python train.py --model="contrastive audio-text model" --dataset="drum patterns on synthesised drum kits" --train_examples=26041 --noise_aug=0.01 --n_mels=64 --hop_length=160 --input="mfcc" --spec_augment=false --win_length=512 --tokenizer="char" --vocab_size=41 --loss="softmax" --embed_dim=256 --encoder_arch="quartznet" --encoder_norm="batchnorm" --encoder_activation="prelu" --encoder_depths=[4, 4, 4, 4] --encoder_kernel_size=9 --encoder_stem="single" --encoder_widths=[96, 144, 208, 320] --text_encoder_causal=true --text_encoder_width=128 --text_encoder_layers=7 --text_encoder_norm="layernorm" --text_encoder_norm_position="pre" --text_encoder_activation="gelu" --text_encoder_mlp_ratio=4 --text_encoder_head_dim=32 --text_encoder_fused_qkv=false --text_encoder_bias="all" --text_encoder_qk_norm=false --text_encoder_layer_scale_init=0.1 --text_encoder_parallel_block=false --text_encoder_inner_norm=false --text_encoder_drop_path=0.1 --text_encoder_positions="sincos" --init="lecun_normal" --residual_init="none" --optimizer="adamw" --lr=0.0026 --beta1=0.8 --beta2=0.95 --eps=1e-10 --grad_clip=5.0 --ema_decay=0.99 --steps=5300 --batch_size=256 --epochs=52.1 --lr_schedule="linear" --final_lr_fraction=0.05 --warmup_steps=1060 --weight_decay=0.3
Rows from block 9 of the audio encoder, named by matrix and row number. Rows with one number belong to one channel. Each number is 128 + 32 x the weight over its row's rms, rounded and kept within 0 to 255. All counts start at 0. Numbers have three digits each. After the name is the row's rms in percent of the matrix's.
# convs1: first pointwise conv (encoder.blocks.9.convs.1.weight, 208x208x1), inputs 52-103
# convs3: second pointwise conv (encoder.blocks.9.convs.3.weight, 208x208x1, transposed), outputs 52-103
convs1.90 098:110111072068095128119165159112142129144110145131127093108132123139138150122089041255112129131133165144171128147178137150166155154153168101124138111097103153
convs3.90 104:095165137144115170138182098131159168120133180069131086119167152141177108135203079128116148116121100107128146140107115136115118130123087110145089146114061141
convs1.91 104:129074162140166127101161110103145157100105148162112139128124137083132099124146153137147117136137129176147143142136161127212106149128069163138104167143104136
convs3.91 098:145159124096118113095146174188143196078150048105166131104082152136125148131118113094070115106119126141136097127113137147140125147188164135140129149114130093
convs1.92 103:116139165106076160109102122135094113124177135160140092184151106142114095107101073123165217175131144109149170122137148117124166093074110153129042091152140081
convs3.92 098:071146072108124143103125124179132137161091127082164186192126092049167126154074160083117132105132114162116099076090145114107154156072137105135105092132118165
convs1.93 101:152113132100129125113133091107114127077142150125160096115169150148151131123159179132082212111136096141162204107161142181126146140169075157079095134117160103
convs3.93 093:135150139097143092103112159174082145098127128097136119102148143167151100147129150168146143105141118173092136150113097097079115144096124214165155173136055175
convs1.94 099:105167143143156173130195142159130143107153141135118174130140098103121120123126139107162168220109125109140139155089129139139082141097134140189073106171117114
convs3.94 113:142157113123099128160103117125136110149111132092111109207147128116191132171152151162203167100137205087168117114106168121151141130098119126216091096130127120
convs1.95 104:162112100163104144135113098139110060130116144135185089165152107061121106171154116148099094129149139070133126157138162089134183119074119255108132110091134113
convs3.95 107:164133115097157141177186158173150109080162149171084138147195165101149167125122122174123128124084147134233120137140200124161138143139186095148140071125162099
convs1.96 097:146142119145120104143152118100104166108128141130146155161137139097118088144105141139138110089071124177077117154132156011140145104128145090120161118122135072
convs3.96 103:147100073117113101118093145080101132136147119150095144103126162148096147053084122134127135200222131137165114151154164140101143138126078093115126111136106058
convs1.97 104:110160178084137135075109155110159101176132150112118112139090106152119132118120132153204110101114119130144129113153118128093146133154126085107116164157217199
convs3.97 118:184160135109121160135124125144153124164127097162114151128215107106161160101171152166077156172162153164133075172187183129169156145135158151114161094179085099
convs1.98 099:142112161140170055127206122130106149137139064108090210117108122149138138141169151097099113112117110108138156161105093150158092217129083110116126137128120143
convs3.98 094:095153152088162186150120168122159108108076066116089088102157075077154074126134098118136204087145101079138102103092116152126109014112059150142095098113052097
convs1.99 103:198070129091127124148050126122134128143096158154133195189126126118072095192174142100108075121121132165190170128165118140155175121139091178128127109088066125
convs3.99 093:098094124072147140094075184161134141092093139110152109172154167103169121145184132098117126112182091104143156152117220092118130133179123112128095158129100090
convs1.100 098:046127142083166147119103123148124125139145115121105142149071109057117125168182140126138126161150109116137067127140166138097108124081111065145115108157168146
convs3.100 084:140151117210151073173150119090144117134095158184153129126118141151084105083151069064148137132148087131108132100155091144138158130102120195102156144107100086
convs1.101 101:129120149190088145086108225140152106163128102149133127167134152110086193146089158179185118127107114141115109152151097103154177084118094149179159131096115195
convs3.101 101:075059092156126183149110099124109114143126084084129147123130053144094116095106166064127125151131092148147124088144103192088069131131116081063122132050132137
convs1.102 096:073129133142103126148149179134135103164043125112114160159134150080138152168104152109175086127149118150140094090122124043182144062152148084169134135101124138
convs3.102 096:068099097085125129079136120110089147108178117122103120117143115173176152158130077170132144125153157134141093117150141098129143178097088163147140169150116133
convs1.103 099:119194091174087141148123175145114128122115135134124171105129127121188160075101133185135081104094134154158113123158116124182159157151152130174131110077183242
convs3.103 096:111141098156153079188153165149158089137157188128174126137142155175137138134122144141086103127083169148128116093049075114094122199173170128113103150155115134
convs1.104 098:121115101066130200113126145132077114096103195168112159146148087126158127131147122162130126131197134102125118110063153135144097113111117086138101133116182073
convs3.104 100:122182104163150097188109157170162092109103083128128089131089103177116191134137045181152116120154107148120127097145089119165175162179112136098131177175105109
convs1.105 104:100173109117127096147191148209159140131091142114110136085101160142175162161142121155094157147072095070170168110120065131176103118141096136175120148180126150
convs3.105 101:178119152128170185120097131041130091200189140151158116159155162086161090121160162151173087128129192167106113163132183138157136128129140133184139076127074146
convs1.106 097:135159109117099150100119097107139148105101117125107084122123113112134089170158054129105125188109107116152109146114126097142126137074103166190122071148196149
convs3.106 110:176119119110078185122119211112148118188100147120103157181150186107147150186173164156163152126143099083150123122139143142187149150112144129159148092158108128
convs1.107 101:166155121141076103148163149120181133167060100167150072116089039141128145095092095228150126127104153099105113116160154139100158144133131130134136155151147168
convs3.107 101:102140141198112107113134118077124105110121161172098090089107114154108113196129085107092129110084151111168073089103072112098135112110104150137117142123138160
convs1.108 100:177117126159177114133108111120124155069117139117185091097151143108088098208168178071099189140113158169182144120147093165113152133138127108116122128110140145
convs3.108 087:187139086135136140179098160145107118093126121109131112056138055152084158141167158153150121153154088132085153099125130115147194116162116169127123108201127106
convs1.109 101:119136107067128073127146123100107086133116090130193120144108148123141142137146104103087172128115146085202137164082143134140188117128111161129156118149089090
convs3.109 098:119128111100121102149065098089117111147103146117112144094140077111165214169142133114171096120078147133104165120132122110088093125115161173139163142148164124
convs1.110 098:179125099103114133110089105107139126120133189165130071113093124135114081141134117122103158038154085094141095101152166132139148090158099119109138101152150145
convs3.110 099:140104159154114111134144109195116144084117132202106165128114157167131120117127113105141155204143122105131149158131148111129047178164132089085175096208099156
convs1.111 094:132100124072154140138094162135114162103140157143134116106112120138118113158115149158149118103186139128152118139144112139154144144139117079096118223108206113
convs3.111 088:139083073120132088073114113117123107195163171128189093160140164056168141069142128098134083107128152167167094156088177130099187159090150076193117155083142175
convs1.112 101:081118052135118090099139114092191146176175119161093095113053085173108085085101116122143116098121153131101079155134196112126078162128078113103162101122082092
convs3.112 094:085149109137102130153087149141131151107129092162140120137160135133112097116157101082102152137160138124161127080092131087087171126117113124185120099143192071
convs1.113 102:161096180188144126167161142154150174146132138099154202142135122105124159137147125162127126159108137163150185124155088100164138152081134179179116121082094177
convs3.113 098:147180149183127186116173139099146085159131119152210073166150138113133192129138150128112113146081100143133077149137121122140178125168184066148196114163206171
convs1.114 104:115076113113135171059103055105137135127110137154147097136111152166125091119156108147131116057178129150113177077137162134095141125071095189096112182155093099
convs3.114 098:170205122090101125188090133205120135108080105097206113095128123128138090083176150113106152190134127103148137138136090159119187096173169150151151110121125139
convs1.115 098:120100138149180149075148120180069096088117160118111213129155163108100088094164120146115118214147123157208145099103134170139084124077131134138106105136118096
convs3.115 098:122082143170093131136109114107166110114103117119180093172120115130138131112153103120119132162148101090064134116113117123129177129122114112153117140173164117
convs1.116 100:077156118089103119119123120121114138068130175124122117069074138114145122131186114161045120134161113093090122138122147162113099181078162126136137100125138114
convs3.116 091:168118115161091105072164132145114139108115153201127124076080125102122133125137113130055176117074110106114101103131100137157134133129127154164180139149121178
convs1.117 102:102106134104184154134137123088104087152132192127075169140138135105148146098124157077133099110212105079125126159115151136129131148160078168069187161123126123
convs3.117 074:157047115124159084134111180177109141139138184116094121162146153160143153080140113091158057117145138159132151185094176102172087179145187127060132101133121141
convs1.118 101:114179077128097094042082170122132137094146130149095113124108136147123151145152102133105192138107103107130078109128144134137134087131110124121082130123255205
convs3.118 122:138087175113134158176028141132152114118121136121076117099168113121092174096098161119119148154180089120141127154173172092123120150142122094151168157140161063
convs1.119 097:149100103087110125087077096121107179101121145157111131112117167136152096145084109104098159132213137096124136176135100130146117133192122095089144048128129096
convs3.119 096:133182200098163105138132083133132071119147140138208141109118109193165199159127103119142157164105119123170093125162138140147092111143191082054169182101151146
convs1.120 098:114185125143128099078147170185172122218118127115141130126121158194122155108085153127240124128030146146132106154152099125133134117183107127185132116148101188
convs3.120 116:112136135120099111166115111126185093136115128213068137113151145114115184148149098141099155162139163139162070100170181113185156115121111142142130070197110113
convs1.121 097:119099155185186149122156100183036141124153110097142202099168125123107105141142119119093157166123147168165163096142052121083147130099130111153089111150084136
convs3.121 109:116094117061118129152125143120087110120176159133097113107177129063162119123108121119149128080113160098146148109052124103134085149111097128109057121056078141
convs1.122 102:177093174123091144186139163163067128105127122112152158163145074161118136114091100116105107119140098194090144143095091134101147125103164148105109128124096097
convs3.122 099:102149089120163122078136142123119158094116106135101136118144117076068110107121109135149101105166131160152056117155150078191145131121097163153117100072139117
convs1.123 097:127159139091138129106119137163095174134129126114128216121105150141173131107113161116175153231139090133149169126157134155055090124150127160119131113139167162
convs3.123 096:151074133104111161136095175098153075108114085142096072133131136015135103109142149102136089087137154144132068108073130094128135086093131133166069105086119078
convs1.124 099:162130177117072080080130141125129131190105153103145162180094123126108103127131123111215131102084129099107103114113135112133131120118143115122161090137132126
convs3.124 089:113092145195146135163068150184109128138106127153098155143215085135091137122180170153145176189133097091114143173131184101152135135072146136124130154112112104
convs1.125 103:141080094126140172095121012138087135128115145171144151171173173107121076146103138150105167121206141146118216157167098133108117144111117154088083120137146101
convs3.125 099:181096136109161079167142159113135122179104120138131179144156104123095075112132132165195112166155113127044094143158099084156169128128094141121161142139133092
convs1.126 102:081085121142198132068095146126112145091160111175149158095102098142098087127165134077129137164153122109138127077113169131137136110084112091094142140170154107
convs3.126 092:128128133170152076122145105073146122156114176185154142125148148141107125127134186176145151177144096166099129142164181111197123100105187092103154140139152123
convs1.127 102:133149086104105114083141192119189172150128093124115085137111099102108151097140083188189128128104122099117109152079157132125128108124119139177136112131088105
convs3.127 105:060106128150192128145083087131116126109180153104107100097157126118078118069076119040129106095148147148104122144125107125088103099109116117108114151080148103
convs1.128 095:139093104141167095114127124085119113136103118113125178105144121087114090058127128123093111103090117183120142124124094092155160192112125172129136133097138177
convs3.128 091:118142124134117085178087104082143133120186152094143141156111112171095114156132131119098123114148116153109136104166126086101154242111156114148112168138098101
convs1.129 101:119113107152136145054141127163117113078138097205108167116131147129119143176115162097123116161170139140172117170135190136126085109159130132133138168188076083
convs3.129 097:165103111158118139134131146091155114123127159144107114171136161118109157121149181173140110118149110149120146121093165122156130121088190127134077132111162125
convs1.130 099:119078142159119116094160184095124176147146129159097109153142086127106149147148101108158186146101119140171115166155139127147123105137106115215130087157090134
convs3.130 099:074149121098157109120149093166158099144209130102106101087122104149049069060132133116170082098144157144105133113170096144113094106150124093127126101151119183
convs1.131 101:183162099151117120110159139125137087100086157170111168145153078132204130132117163088115083115080094091168123097090148094106126141131127158133120164127122091
convs3.131 098:106043180104070139113133126087106145134101106141154123144084136124154062104154196151152126104127142151147164163115112089087175135059150159160091115093102204
convs1.132 100:135098095107110088121073126128127141139118130126133168162116103148175117146151127130081078139181108127126137138119104106132159141094119197150147139083084135
convs3.132 099:135115118128100140094171131130133159121154117144108128172133118116191190139093162111109149093079195153171083173167167058161155102086200116144120094182142152
convs1.133 097:072138151161141163074148146177067114094121132171099174181131163128117143132116144106156094146149125176160077129158122070079130138150151102098150148127154090
convs3.133 093:111097120088105118104095138110103143108120127121132073140179110137174116189107040114096134089104143077180096114106077113091102151143071134119129142104061158
convs1.134 100:149088141133124103179175157105187150175101147092146142114109106166112170097129139175184151177046126116098134158118136121114119125110164112191151130133084165
convs3.134 120:154121126141108142130096181123195101154106063159092168153125132069140143152203163150106179142137116111181086092134171124191161114145118128164120099128117076
convs1.135 100:155164108178121102207115115147161189108119126134168081094084088110161172145167121162052077130081081157105121139141133099084145096124182170115137139100064160
convs3.135 102:146095145109113113112096132209070101120144118101186171193104153202110118129155114147152116153176131120119173127157131176133139167105174136123149091169146182
convs1.136 095:113117095075098078175110171120157143151111108139115103080095077108124073180179142134003127147131132098143117143080143094168132126094134139144134138113141152
convs3.136 102:168155139162130110099147086113075138139148138107176060073076126149120098135147104109130090126114125173140125173114066128049119090119140127138129180105095136
convs1.137 103:020121089098086125073157162065118144109153111152157129151128066151138135100143111119155119162114133122141133103103131139156084157103111151153081127126117111
convs3.137 101:144107170146095157165160178119143125156097115116160130131098160144133209160185174172101136147119134112123065101140118119163131118166189144157101170168152153
convs1.138 100:164102067121140141170165135142107151122158103179156175094183131033098140132089128130104118130135148177116085147161130078040151114153125129108110116118117119
convs3.138 101:136119108132193120132145132172173068174187105177134092103148131155082165149086066150125178182085136131158097062099170076156105123161178047125172163131127028
convs1.139 106:145113111082107164134129115113136141150176094105126068077130156141130133126106065117129182154116124119111117147159133112120121140131191122122123063154152145
convs3.139 105:062159116106140135117138126140134160124179160118132121188135161131131133121157104121122172149174163188134128125114113166159136121122132127133144120121114142
convs1.140 102:217113193170090086156058170117109166136111112123167133160129073136110106169165080128155100070081147102114102085128156095135255093151134128159135150115115146
convs3.140 111:113144082123154152069115130117157113142150114135087114169109150088116101162115105118123142100108200138139107051106158146122148177046098119198087131129124150